From a checkpoint of a small multi-label image tagger.
Model: 24.3M parameters, 48-pixel images, norm rmsnorm, width 384.
Training: soap at rate 0.0024, 22600 steps, batches of 128.
Data: trained on rosettes with rotational symmetry, 29.7 epochs.
Rows from block 10 of a small multi-label image tagger, named by matrix and row number. Rows with one number belong to one neuron. Each number is 200 + 30 x the weight over its row's rms, rounded and kept within 0 to 999. All counts start at 0.
After each neuron's rows are labels from the 100 images, of 14976, where the neuron reaches its largest size: "patch colour" is the nearest of a few named colours to the mean colour under the peak; "strongest on" is what is common among them. Only what is clearly more common there than usual is listed. The data: rosettes with rotational symmetry. In brackets: how many of the 100.
# gate: MLP gate (model.blocks.10.mlp.gate.weight, 768x384), inputs 110-164
# fc1: MLP up (model.blocks.10.mlp.fc1.weight, 768x384), inputs 110-164
# fc2: MLP down (model.blocks.10.mlp.fc2.weight, 384x768, transposed), outputs 110-164

gate.171,204,218,197,211,146,298,182,208,186,215,183,214,170,179,197,220,192,189,176,187,214,199,171,196,171,216,169,216,211,223,243,161,193,198,180,162,116,222,231,207,213,170,190,174,207,202,156,198,154,182,180,218,185,188,183
fc1.171,188,211,152,216,230,250,196,257,209,252,252,190,174,214,192,209,192,165,210,207,170,182,198,213,149,191,170,206,219,218,235,138,178,173,172,191,184,198,232,194,169,162,157,182,160,206,184,206,229,241,182,220,204,191,166
fc2.171,184,223,194,194,171,215,197,201,190,193,199,188,256,155,195,203,188,194,212,172,214,224,128,192,214,196,201,229,216,182,200,192,224,201,218,222,161,141,184,198,232,215,204,158,178,166,274,179,189,175,240,222,208,207,178
patch colour: pink (25)
strongest on: pastel (40); grey (35)

gate.586,188,204,237,220,242,228,186,183,168,244,238,165,205,179,154,162,232,169,173,220,259,209,115,207,218,219,223,214,206,143,252,193,183,178,246,196,204,192,194,183,177,184,187,222,117,162,193,215,214,227,181,145,205,185,218
fc1.586,205,201,205,181,119,208,246,202,184,165,258,160,206,204,187,189,172,232,177,210,158,232,192,180,182,225,224,222,191,187,218,232,204,197,185,189,202,153,217,220,183,200,176,174,193,185,252,269,213,158,184,237,201,214,198
fc2.586,221,236,215,214,155,200,186,160,191,211,187,200,166,208,136,210,198,212,188,204,222,186,191,201,204,176,167,209,197,155,141,156,235,210,193,247,216,178,217,182,217,185,196,161,225,226,246,220,200,184,227,192,194,123,151
patch colour: black (43)
strongest on: off centre (72)

gate.191,207,173,194,200,218,272,152,171,231,130,162,201,177,186,188,215,179,180,150,201,192,184,164,230,235,226,151,236,205,205,288,163,205,243,179,220,267,188,192,252,221,248,161,219,217,215,231,191,169,209,172,168,184,152,228
fc1.191,165,222,196,207,197,190,195,158,217,269,198,177,171,174,216,249,226,226,185,180,200,211,149,174,190,162,186,152,233,204,131,206,222,154,206,231,174,218,194,182,201,206,183,214,199,199,138,223,236,225,249,225,198,232,251
fc2.191,195,223,226,196,219,167,178,215,230,184,192,203,202,210,189,133,164,147,279,169,174,236,206,161,202,269,270,183,189,225,226,192,240,217,227,224,169,225,227,197,144,213,150,184,245,167,247,145,177,181,211,178,177,210,202
patch colour: red (40)
strongest on: warm (73)

gate.420,177,173,246,280,246,215,244,230,218,227,208,217,214,180,168,187,273,236,168,252,203,172,188,191,223,229,187,209,214,203,164,216,228,206,168,214,170,157,210,155,132,222,209,153,214,192,182,201,140,201,211,171,196,219,195
fc1.420,199,202,191,205,163,196,203,222,207,192,209,201,130,239,209,203,238,173,197,219,221,180,179,202,233,219,209,201,237,267,186,268,202,195,197,201,207,174,163,186,163,193,190,183,192,170,190,233,227,202,221,190,165,189,214
fc2.420,260,238,183,175,231,219,222,201,223,156,219,232,220,223,180,204,165,212,146,198,173,225,173,149,188,199,174,227,187,203,184,156,227,163,176,193,165,218,193,210,208,229,226,209,245,190,197,225,205,217,161,223,254,142,221
patch colour: blue (26)
strongest on: vivid (33); three-fold (29)

gate.244,142,178,206,167,219,215,183,188,234,210,159,182,184,179,229,217,204,198,185,224,213,202,213,196,186,198,175,194,173,187,183,150,214,244,212,196,211,160,176,193,122,203,174,214,133,172,167,205,176,197,163,201,202,207,222
fc1.244,169,248,226,202,182,227,180,180,203,195,176,197,187,216,226,247,203,199,196,226,187,195,182,166,216,197,214,192,107,175,177,213,252,218,134,191,178,152,248,222,178,199,210,211,134,164,177,234,180,195,177,148,199,199,243
fc2.244,200,175,209,236,181,187,217,175,211,202,211,205,202,227,183,139,162,180,187,226,186,197,240,209,144,222,230,242,211,244,227,239,184,231,212,262,247,214,247,221,204,225,212,175,256,173,265,202,183,213,189,184,191,214,205
patch colour: black (67)
strongest on: off centre (71); three-fold (29)

gate.272,155,195,213,217,251,239,180,192,215,198,261,187,213,195,198,231,215,218,180,199,186,169,192,246,220,218,141,212,178,206,181,190,242,164,165,227,183,181,247,195,203,160,221,161,211,203,212,228,205,222,185,174,212,188,183
fc1.272,186,189,211,163,178,253,196,167,226,167,165,209,256,192,218,264,218,196,177,156,167,193,213,163,205,211,223,183,228,227,178,174,250,223,187,230,251,193,264,220,208,183,199,187,189,209,223,143,214,191,222,214,205,221,198
fc2.272,181,177,212,190,215,215,154,199,221,239,166,179,202,241,190,187,144,174,204,208,188,217,248,188,132,161,202,212,248,212,169,196,221,175,209,203,202,178,189,181,196,210,205,190,231,193,214,269,234,207,217,239,234,212,185
patch colour: grey (57)
strongest on: off centre (95); pastel (45); cool (34)

gate.393,214,178,134,193,144,192,193,204,212,154,188,240,254,187,221,155,219,206,212,186,249,207,208,210,226,219,190,209,202,199,154,264,202,162,259,216,187,224,180,225,247,266,178,189,218,133,181,248,147,188,219,191,228,242,172
fc1.393,198,166,230,254,207,198,181,212,177,230,199,205,154,160,234,208,144,163,233,202,211,180,189,213,190,160,198,188,190,182,162,258,245,195,232,222,211,161,200,190,190,190,176,183,198,144,272,206,198,135,208,235,196,220,234
fc2.393,240,187,181,176,218,196,251,200,227,192,203,184,174,251,225,211,239,249,237,171,177,208,210,169,184,225,162,202,207,223,213,234,164,199,181,211,204,161,250,199,221,229,220,166,209,198,183,188,147,177,171,184,220,264,241
patch colour: green (59)
strongest on: vivid (87); off centre (69)

gate.86,219,193,199,200,204,151,204,221,164,212,168,229,238,167,210,159,190,185,215,193,262,222,239,192,239,226,193,209,186,212,236,143,258,263,145,198,210,211,177,223,164,176,206,248,232,154,180,179,275,182,225,178,252,182,245
fc1.86,241,200,180,176,223,184,208,200,167,204,217,213,219,240,249,140,223,196,223,258,241,201,198,181,202,212,254,184,197,196,228,202,220,263,171,134,197,191,203,247,218,134,238,207,227,183,220,183,200,193,239,206,198,210,249
fc2.86,188,204,276,214,218,203,218,213,184,143,215,208,201,225,188,214,213,202,236,228,191,213,246,217,205,195,183,196,185,214,196,198,225,243,244,244,189,200,208,172,172,228,222,174,249,272,171,213,177,192,195,187,185,214,242
patch colour: black (83)
strongest on: dark (86)

gate.319,254,189,190,201,254,193,201,228,236,205,171,218,231,199,240,212,168,193,142,207,155,197,203,170,185,244,219,183,231,247,152,197,197,178,240,158,200,202,243,155,202,209,211,207,145,176,238,182,216,198,230,171,208,190,210
fc1.319,256,198,171,221,213,178,183,245,201,266,211,229,192,194,239,228,195,163,126,183,179,226,230,199,180,215,229,229,218,229,183,206,176,230,220,169,174,198,265,157,180,199,185,226,122,201,239,198,196,214,218,185,233,178,202
fc2.319,167,161,145,214,175,217,193,262,190,182,202,222,198,190,210,151,164,160,200,219,158,186,245,187,208,211,189,185,219,198,261,230,208,228,239,230,190,207,207,286,195,259,240,234,218,160,192,233,225,251,159,216,198,174,193
patch colour: orange (26)
strongest on: off centre (93); warm (73)

gate.645,193,148,194,207,165,212,195,211,218,195,229,203,222,184,137,184,201,224,176,190,185,179,197,182,225,175,168,217,244,156,187,216,211,185,248,207,236,190,226,170,181,160,206,197,145,236,198,201,220,188,238,170,205,199,209
fc1.645,185,198,212,209,219,246,176,184,225,223,206,190,248,174,152,185,173,205,240,181,163,217,169,165,283,164,204,170,202,196,216,212,192,186,218,209,244,158,167,192,239,181,220,197,180,214,191,155,177,218,247,189,209,213,184
fc2.645,137,227,209,200,210,161,160,205,133,193,212,214,261,229,182,174,199,212,191,188,211,205,221,209,224,235,155,181,226,184,200,191,198,268,160,161,210,134,193,194,188,182,207,164,160,194,200,246,151,186,182,133,181,227,201
patch colour: brown (69)
strongest on: cool (36)

gate.288,219,151,176,223,216,209,207,226,175,245,179,250,182,185,195,243,200,205,222,166,154,195,239,178,206,226,210,207,244,203,196,220,204,225,178,215,214,209,212,154,146,202,187,230,249,186,172,254,154,236,205,227,222,240,218
fc1.288,99,249,273,194,213,184,210,220,181,188,157,202,202,200,185,220,203,225,220,144,232,183,219,214,240,250,211,198,163,190,260,182,198,155,196,215,213,227,241,190,178,205,179,224,194,190,218,231,179,198,185,169,203,241,205
fc2.288,175,217,180,228,197,202,204,166,168,214,231,224,195,172,207,196,232,205,235,166,218,217,237,182,208,242,194,209,169,213,204,205,218,207,182,203,184,122,196,198,213,198,164,200,181,178,171,220,229,222,198,190,168,224,150
patch colour: pink (28)
strongest on: pastel (74)

gate.263,215,237,150,214,204,213,192,194,182,197,175,213,209,198,229,206,202,186,223,194,161,197,190,186,165,254,213,221,207,194,221,198,233,200,182,169,171,236,208,157,207,218,208,220,206,226,205,192,230,212,219,196,223,168,201
fc1.263,183,191,244,274,187,210,188,243,224,234,189,161,204,211,194,216,189,185,183,187,165,192,168,168,182,209,278,210,193,231,179,181,188,140,209,194,122,223,174,192,191,172,203,185,191,205,210,177,160,250,210,175,223,190,182
fc2.263,185,201,210,208,222,184,231,191,214,186,181,239,249,191,191,181,173,165,246,249,185,203,248,248,243,171,179,186,219,237,220,205,237,223,211,240,223,128,214,202,214,199,191,165,135,221,187,223,180,242,219,189,194,176,204
patch colour: brown (72)
strongest on: off centre (66); three-fold (42); grey (41)

gate.84,204,205,145,145,225,230,210,210,209,182,181,239,189,200,282,147,133,218,180,241,153,175,196,220,198,223,209,212,199,177,204,156,225,213,149,238,284,197,250,229,206,225,177,140,230,211,214,230,193,207,203,210,249,211,206
fc1.84,212,233,159,216,191,205,199,164,243,142,179,166,127,209,149,240,241,206,235,179,217,253,219,191,214,137,224,199,205,218,149,292,222,194,158,167,233,282,198,152,202,238,196,169,179,178,142,221,212,213,224,211,123,206,224
fc2.84,189,207,188,124,197,205,213,167,206,162,216,152,183,182,251,244,168,240,176,239,145,191,269,220,202,213,193,228,226,231,213,193,206,227,222,237,140,179,198,163,160,168,201,249,183,200,241,199,185,218,191,218,216,152,186
patch colour: green (29)
strongest on: pinwheel (78); vivid (64)

gate.746,223,165,208,167,175,216,179,204,228,254,182,184,209,172,210,179,243,241,153,161,165,171,195,192,103,211,256,187,196,199,188,196,174,209,137,176,221,216,208,181,179,166,228,254,252,180,188,175,258,172,191,224,154,191,184
fc1.746,181,214,234,202,222,183,211,174,232,165,205,153,190,283,205,226,187,205,225,231,161,196,190,173,241,243,170,254,210,215,182,206,201,220,218,222,169,183,240,167,186,276,162,151,201,210,142,226,194,209,193,174,245,220,228
fc2.746,269,259,233,225,212,207,256,192,194,213,169,239,282,175,249,177,196,153,215,211,187,169,145,255,233,201,183,209,228,178,244,270,176,159,231,156,224,221,192,172,237,234,190,198,229,177,182,192,185,194,161,246,211,232,261
patch colour: green (71)
strongest on: vivid (96)

gate.569,165,212,224,224,206,240,223,213,204,150,163,188,244,200,208,206,193,143,195,195,194,167,153,209,200,140,182,210,200,208,172,241,186,227,241,190,138,189,241,155,255,217,203,194,214,181,242,158,185,241,175,203,228,213,188
fc1.569,186,186,224,192,184,220,177,197,243,157,125,197,206,229,211,241,219,216,180,209,229,201,203,193,212,175,191,216,200,120,203,246,209,145,259,195,182,207,165,188,232,251,142,178,200,249,199,209,128,163,158,205,220,153,210
fc2.569,218,159,231,224,203,170,226,200,191,198,224,166,137,166,204,180,222,229,198,185,215,165,195,196,225,234,250,202,198,252,231,172,207,213,183,213,204,240,215,167,196,171,192,202,168,202,212,223,237,249,174,214,202,226,214
patch colour: grey (66)
strongest on: dark (52)

gate.611,206,202,198,222,209,208,244,221,214,176,179,234,248,171,240,229,148,174,192,166,187,197,234,176,213,190,222,183,215,249,177,209,202,225,149,287,197,189,222,233,188,204,148,188,160,213,218,163,238,153,160,220,177,220,211
fc1.611,272,249,239,213,241,228,183,195,240,162,179,224,209,203,151,193,218,196,231,212,248,203,205,221,155,208,235,179,216,205,201,214,202,193,116,161,246,179,208,251,249,208,186,196,156,220,230,155,204,149,231,193,254,192,251
fc2.611,220,198,222,216,170,212,186,240,195,185,268,175,188,167,174,216,162,221,240,217,230,247,240,186,174,208,148,241,236,202,175,167,202,157,185,193,218,161,245,228,226,201,206,207,162,165,203,190,189,222,221,219,207,211,189
patch colour: cyan (36)
strongest on: cool (44)

gate.430,187,202,195,209,181,192,202,192,210,222,200,219,237,220,236,199,165,147,240,235,211,190,207,215,201,176,153,163,229,247,217,208,235,184,227,188,184,196,232,254,192,207,202,192,140,161,216,195,165,205,170,205,215,198,253
fc1.430,178,197,208,211,202,185,228,214,183,217,185,175,183,248,229,214,183,154,196,218,200,200,177,196,214,187,172,175,215,254,205,228,201,183,237,167,179,176,216,218,238,189,155,150,165,177,231,211,177,180,149,187,202,174,231
fc2.430,239,165,149,182,183,180,235,206,203,185,185,212,254,175,221,201,204,211,186,206,239,186,160,209,227,150,249,186,207,249,168,194,141,192,202,193,195,246,183,198,186,234,176,169,197,157,188,255,204,216,207,190,161,222,208
patch colour: pink (37)
strongest on: grey (84)

gate.57,187,144,239,232,250,228,218,216,214,245,176,223,184,252,191,199,203,159,220,186,209,191,121,181,202,157,225,225,195,229,204,222,174,179,228,248,203,228,213,136,238,236,203,188,179,209,165,210,219,237,225,223,202,202,159
fc1.57,180,186,245,220,195,274,216,209,223,199,190,186,196,256,243,206,176,239,227,182,208,217,192,211,242,200,162,200,163,201,233,153,275,196,221,209,205,242,213,161,225,256,207,178,194,169,186,206,178,227,230,179,233,199,129
fc2.57,172,180,200,203,224,217,175,192,270,193,249,236,228,219,186,227,199,188,146,218,223,222,190,226,232,241,230,203,201,233,216,153,180,216,161,178,217,218,209,173,197,174,179,232,191,155,223,233,210,166,150,202,176,176,199
patch colour: brown (74)
strongest on: pinwheel (77)

gate.17,212,145,232,181,183,220,206,171,220,249,243,213,213,190,204,222,219,216,201,159,199,135,225,200,267,164,256,144,195,162,273,188,202,180,161,243,206,219,164,234,229,156,209,221,201,208,179,171,250,236,203,188,269,188,186
fc1.17,139,242,210,148,218,207,199,190,196,223,203,164,230,168,234,200,201,237,202,187,260,173,166,159,144,209,200,173,226,204,171,220,234,222,148,206,204,215,226,176,230,177,210,145,239,148,201,216,185,164,234,218,184,219,239
fc2.17,203,196,221,222,223,210,214,199,180,208,197,228,230,216,221,160,173,269,234,195,234,212,235,240,151,179,177,188,188,217,201,187,179,202,218,186,229,171,153,209,173,219,181,238,208,210,143,165,225,233,233,201,166,166,170
patch colour: black (36)
strongest on: dark (43); three-fold (29)

gate.360,213,174,181,125,252,165,202,236,189,171,237,195,210,186,175,204,254,187,232,186,185,188,270,189,157,232,204,156,171,244,162,154,218,173,146,232,228,169,200,156,223,206,212,211,216,144,163,197,157,265,152,223,200,188,240
fc1.360,158,182,184,246,199,250,149,251,218,215,233,193,199,161,193,186,187,221,166,198,221,198,168,196,267,199,187,242,204,219,209,173,275,197,275,215,229,215,187,200,196,167,193,166,179,238,199,219,211,159,250,186,204,203,142
fc2.360,223,234,166,202,253,261,210,217,199,202,220,163,167,209,234,228,212,178,184,137,201,185,195,216,216,211,174,235,243,164,166,192,235,206,218,217,202,175,212,187,209,162,183,137,178,206,209,182,171,251,177,206,247,228,219
patch colour: black (53)
strongest on: mirrored (95); dark (56); ten-fold (40)

gate.650,194,198,222,193,151,175,193,204,157,225,239,204,225,161,191,224,181,202,211,184,179,199,168,195,233,176,198,177,256,208,163,250,198,194,240,240,255,254,213,190,202,203,193,226,169,236,213,199,189,225,202,243,230,191,224
fc1.650,149,164,201,205,234,156,215,226,209,211,222,183,209,209,165,192,250,180,194,206,217,163,199,188,180,189,211,179,169,167,206,199,205,252,188,147,176,146,151,213,203,202,174,185,205,187,176,233,201,152,179,130,193,194,121
fc2.650,258,213,211,171,200,137,200,186,142,207,212,184,182,227,174,174,164,167,189,196,223,168,171,151,180,176,237,196,200,224,240,163,239,211,160,174,152,150,258,215,257,161,205,166,200,219,192,214,225,180,190,222,226,157,213
patch colour: blue (58)
strongest on: off centre (77); cool (64)

gate.340,200,185,241,211,181,204,223,231,219,189,152,176,203,220,177,213,169,222,217,204,178,191,208,164,176,208,202,156,203,199,189,178,197,186,222,240,240,198,185,159,155,178,211,236,193,169,229,200,220,180,211,188,194,197,203
fc1.340,200,178,230,215,194,215,222,231,200,173,158,195,195,225,206,217,169,214,145,226,200,222,202,188,185,185,209,125,155,230,216,174,167,164,224,222,230,201,200,188,162,213,194,231,148,172,221,210,220,183,226,209,149,211,177
fc2.340,169,169,224,206,217,191,204,234,174,205,223,200,155,184,195,178,210,180,169,198,198,208,156,181,205,212,212,220,186,197,129,168,266,202,146,185,217,276,245,146,227,222,143,215,233,194,195,204,163,172,166,215,229,176,222
patch colour: purple (82)
strongest on: vivid (98)

gate.437,241,218,186,205,223,171,150,226,204,232,215,230,239,170,177,235,209,190,268,210,182,188,205,197,229,253,184,228,227,241,188,222,149,236,186,198,233,177,199,205,173,216,242,213,209,178,185,175,205,210,188,158,223,152,240
fc1.437,184,178,206,194,159,200,248,209,185,166,193,176,171,210,230,165,200,228,187,199,232,201,202,202,156,135,207,187,206,163,205,157,245,134,225,150,200,229,171,188,200,191,180,198,210,222,176,242,197,187,208,259,184,255,168
fc2.437,158,228,198,201,198,194,220,196,200,198,153,217,176,185,218,195,192,158,188,193,130,264,214,197,204,156,184,221,151,185,182,191,186,188,204,220,189,210,235,246,218,170,217,205,162,211,189,197,194,210,198,182,224,203,147
patch colour: black (42)
strongest on: off centre (60); vivid (53); dark (44)

gate.35,213,195,205,208,235,179,263,238,248,251,202,250,210,132,185,177,187,214,211,197,185,233,203,156,214,226,196,185,265,219,199,199,204,183,224,226,211,239,203,225,176,171,204,186,157,179,191,200,170,196,200,180,196,202,210
fc1.35,203,206,206,211,229,183,215,197,189,211,219,204,214,201,184,188,180,167,174,222,220,229,140,199,184,207,218,201,191,199,221,219,200,175,172,210,238,199,197,231,210,226,125,202,163,199,174,220,218,241,118,185,207,185,258
fc2.35,211,176,201,216,267,242,167,235,206,223,233,189,259,234,187,174,233,182,195,287,199,178,195,225,212,210,226,187,164,148,186,182,170,227,170,187,218,212,227,187,263,212,222,234,197,200,244,253,224,202,185,224,220,197,213
patch colour: blue (60)
strongest on: off centre (80); cool (55)

gate.347,170,233,232,213,162,209,192,179,201,207,194,203,212,213,202,215,185,249,284,187,208,228,195,181,207,207,196,130,192,175,199,176,237,228,218,175,176,214,157,223,189,194,192,249,239,222,191,195,280,204,164,237,187,229,181
fc1.347,170,224,220,208,201,215,221,187,184,253,238,184,186,199,174,194,210,226,243,194,174,213,191,218,187,217,208,203,231,217,256,206,227,179,187,225,157,264,211,235,164,149,209,238,208,241,202,203,198,235,199,169,210,221,220
fc2.347,243,188,188,192,205,200,211,205,228,187,209,205,183,189,160,191,167,266,213,185,190,183,229,131,269,228,202,245,200,181,153,243,234,127,205,198,161,198,204,178,212,141,223,177,254,187,188,152,178,193,206,166,217,259,178
patch colour: brown (67)
strongest on: off centre (82); three-fold (39)

gate.148,147,194,244,192,188,183,211,234,236,253,194,175,163,162,230,186,182,228,248,145,262,232,199,205,241,226,254,179,195,179,213,160,199,209,201,182,150,203,199,212,206,176,229,222,277,207,170,171,245,255,159,239,190,179,207
fc1.148,212,218,174,195,202,220,171,148,198,136,219,239,226,209,172,212,200,206,183,268,129,213,233,228,162,218,184,221,194,234,205,219,214,191,160,219,256,190,207,216,216,224,199,182,183,224,218,235,191,167,227,206,216,206,183
fc2.148,187,206,203,200,228,234,186,182,229,160,179,203,235,176,164,160,158,220,204,209,172,154,186,199,200,230,250,196,176,217,213,132,209,206,213,209,226,217,239,133,214,194,248,197,224,198,181,228,182,233,148,168,177,207,170
patch colour: pink (42)
strongest on: pastel (55)

gate.258,234,192,166,197,161,171,243,203,278,228,180,245,192,196,158,226,222,241,201,175,228,158,170,205,181,212,227,158,102,193,250,184,149,246,216,265,229,213,218,236,223,185,170,169,169,148,202,212,174,138,215,201,135,277,177
fc1.258,205,177,152,209,187,200,201,158,221,207,178,268,195,261,150,203,159,192,222,207,145,233,169,207,210,182,201,235,184,181,185,155,157,250,192,254,219,258,155,228,237,196,207,203,252,235,187,201,209,191,187,257,194,179,224
fc2.258,213,196,236,196,183,217,195,195,170,239,198,271,168,200,194,234,192,214,153,172,188,237,222,167,164,231,186,188,218,203,215,230,215,176,184,170,212,191,227,173,174,220,191,222,162,215,163,204,192,274,141,168,213,210,172
patch colour: grey (76)
strongest on: grey (98); pinwheel (77)

gate.404,197,198,212,204,202,189,241,242,222,150,198,129,131,251,131,254,172,193,181,202,175,217,184,197,200,150,214,172,176,183,187,203,208,242,194,239,218,214,142,190,161,203,153,194,217,171,161,140,209,230,219,157,242,232,213
fc1.404,222,145,203,160,201,145,205,198,230,211,248,166,218,218,185,197,200,201,204,209,180,234,167,168,201,186,211,149,193,191,136,194,189,258,210,178,217,254,216,225,176,199,191,199,196,188,175,111,187,199,201,170,163,253,191
fc2.404,174,189,236,222,248,246,197,189,235,243,213,179,209,188,212,153,260,200,157,176,186,148,259,253,222,172,198,156,173,268,195,197,204,203,211,180,176,231,164,238,152,166,179,209,205,213,191,201,218,151,211,248,277,201,225
patch colour: pink (36)
strongest on: off centre (85); pastel (52)

gate.678,148,202,200,168,232,192,269,254,217,200,205,187,210,220,191,212,148,197,218,210,218,175,192,181,193,214,213,216,181,206,171,202,177,177,212,242,210,180,194,168,181,173,233,209,190,155,158,199,215,204,159,189,159,183,237
fc1.678,192,228,168,226,210,222,217,215,213,177,195,174,167,213,188,212,160,193,181,214,235,186,219,206,156,227,229,215,178,201,133,206,166,142,240,234,213,208,207,139,172,165,215,227,200,181,173,187,209,193,155,248,180,169,235
fc2.678,211,196,174,195,239,226,201,174,162,190,192,191,176,211,167,214,261,186,190,236,182,172,220,179,187,243,237,205,217,215,206,267,239,222,208,241,257,244,207,197,199,181,212,164,222,228,209,150,238,212,150,230,168,198,190
patch colour: purple (64)
strongest on: vivid (84); off centre (61)

gate.519,211,196,173,179,167,194,225,171,274,196,184,213,185,268,222,200,210,217,226,173,220,175,146,202,197,237,219,144,217,219,202,150,173,173,217,232,172,171,187,187,170,246,207,215,245,139,226,227,250,168,219,238,176,210,172
fc1.519,194,177,165,228,216,243,228,195,229,201,188,148,201,127,200,154,239,215,236,210,212,240,187,190,174,185,158,220,194,182,208,244,247,188,175,194,177,238,194,195,183,215,170,183,198,227,184,190,200,195,224,214,144,198,119
fc2.519,231,178,131,264,254,196,211,178,165,173,152,200,179,252,158,149,213,253,151,213,234,192,188,180,209,192,182,192,226,210,150,207,185,241,224,187,232,209,220,174,211,181,244,186,222,140,179,213,154,210,181,255,241,188,174
patch colour: orange (39)
strongest on: off centre (60); vivid (56)

gate.556,220,212,226,198,147,125,169,188,225,266,196,164,130,220,174,233,174,182,199,216,139,201,164,207,238,160,214,241,216,197,152,142,192,187,233,232,200,212,182,262,226,123,201,249,224,248,142,186,201,176,146,158,197,197,238
fc1.556,244,146,193,170,175,189,136,214,178,134,236,181,188,213,185,192,189,195,182,193,203,236,197,239,259,234,193,201,216,219,172,286,168,169,214,247,238,204,201,214,211,232,190,238,179,175,155,199,198,218,168,141,258,160,260
fc2.556,230,193,176,188,224,218,221,241,232,241,199,193,283,254,185,247,212,136,151,171,201,225,140,185,225,206,148,176,195,174,147,196,192,173,186,154,208,180,244,189,173,247,194,170,148,199,171,198,208,230,180,178,222,164,178
patch colour: blue (32)
strongest on: off centre (96); cool (63)

gate.758,245,214,178,210,201,135,192,258,267,201,119,233,201,197,176,206,191,248,235,188,183,156,189,190,135,176,235,185,148,218,209,223,171,193,234,215,218,197,236,188,170,226,200,197,154,217,186,184,226,217,246,168,190,210,226
fc1.758,186,177,311,203,215,185,213,187,246,141,172,206,204,197,176,168,202,198,247,214,198,194,174,234,178,194,173,206,138,187,230,214,178,216,241,221,192,190,203,144,249,194,218,213,203,193,265,182,178,212,197,186,191,186,170
fc2.758,190,179,189,198,177,196,223,189,203,207,222,190,205,224,253,200,260,197,210,203,209,168,174,200,133,202,245,174,229,274,209,172,203,221,168,210,266,214,209,247,175,209,139,237,207,204,187,197,239,225,233,154,159,177,201
patch colour: brown (90)
strongest on: earthy (61)

gate.476,166,224,183,193,217,175,217,275,233,290,228,208,169,224,236,163,182,182,171,143,232,208,199,188,199,165,219,198,197,207,187,177,211,226,228,184,191,204,167,199,176,227,168,242,212,138,216,188,219,233,189,196,151,232,124
fc1.476,181,166,182,222,162,247,183,166,179,171,231,206,197,197,265,177,179,130,190,203,260,171,188,172,226,181,217,226,209,144,215,155,202,200,216,245,224,214,211,210,197,234,255,176,216,158,209,199,213,194,159,187,189,151,199
fc2.476,227,191,210,204,211,223,182,281,187,228,205,188,156,175,230,217,290,223,246,186,179,219,181,251,174,193,201,236,149,191,168,221,210,235,255,185,178,216,187,251,162,209,207,251,234,188,233,196,175,231,197,164,270,200,225
patch colour: pink (31)
strongest on: off centre (71); three-fold (42)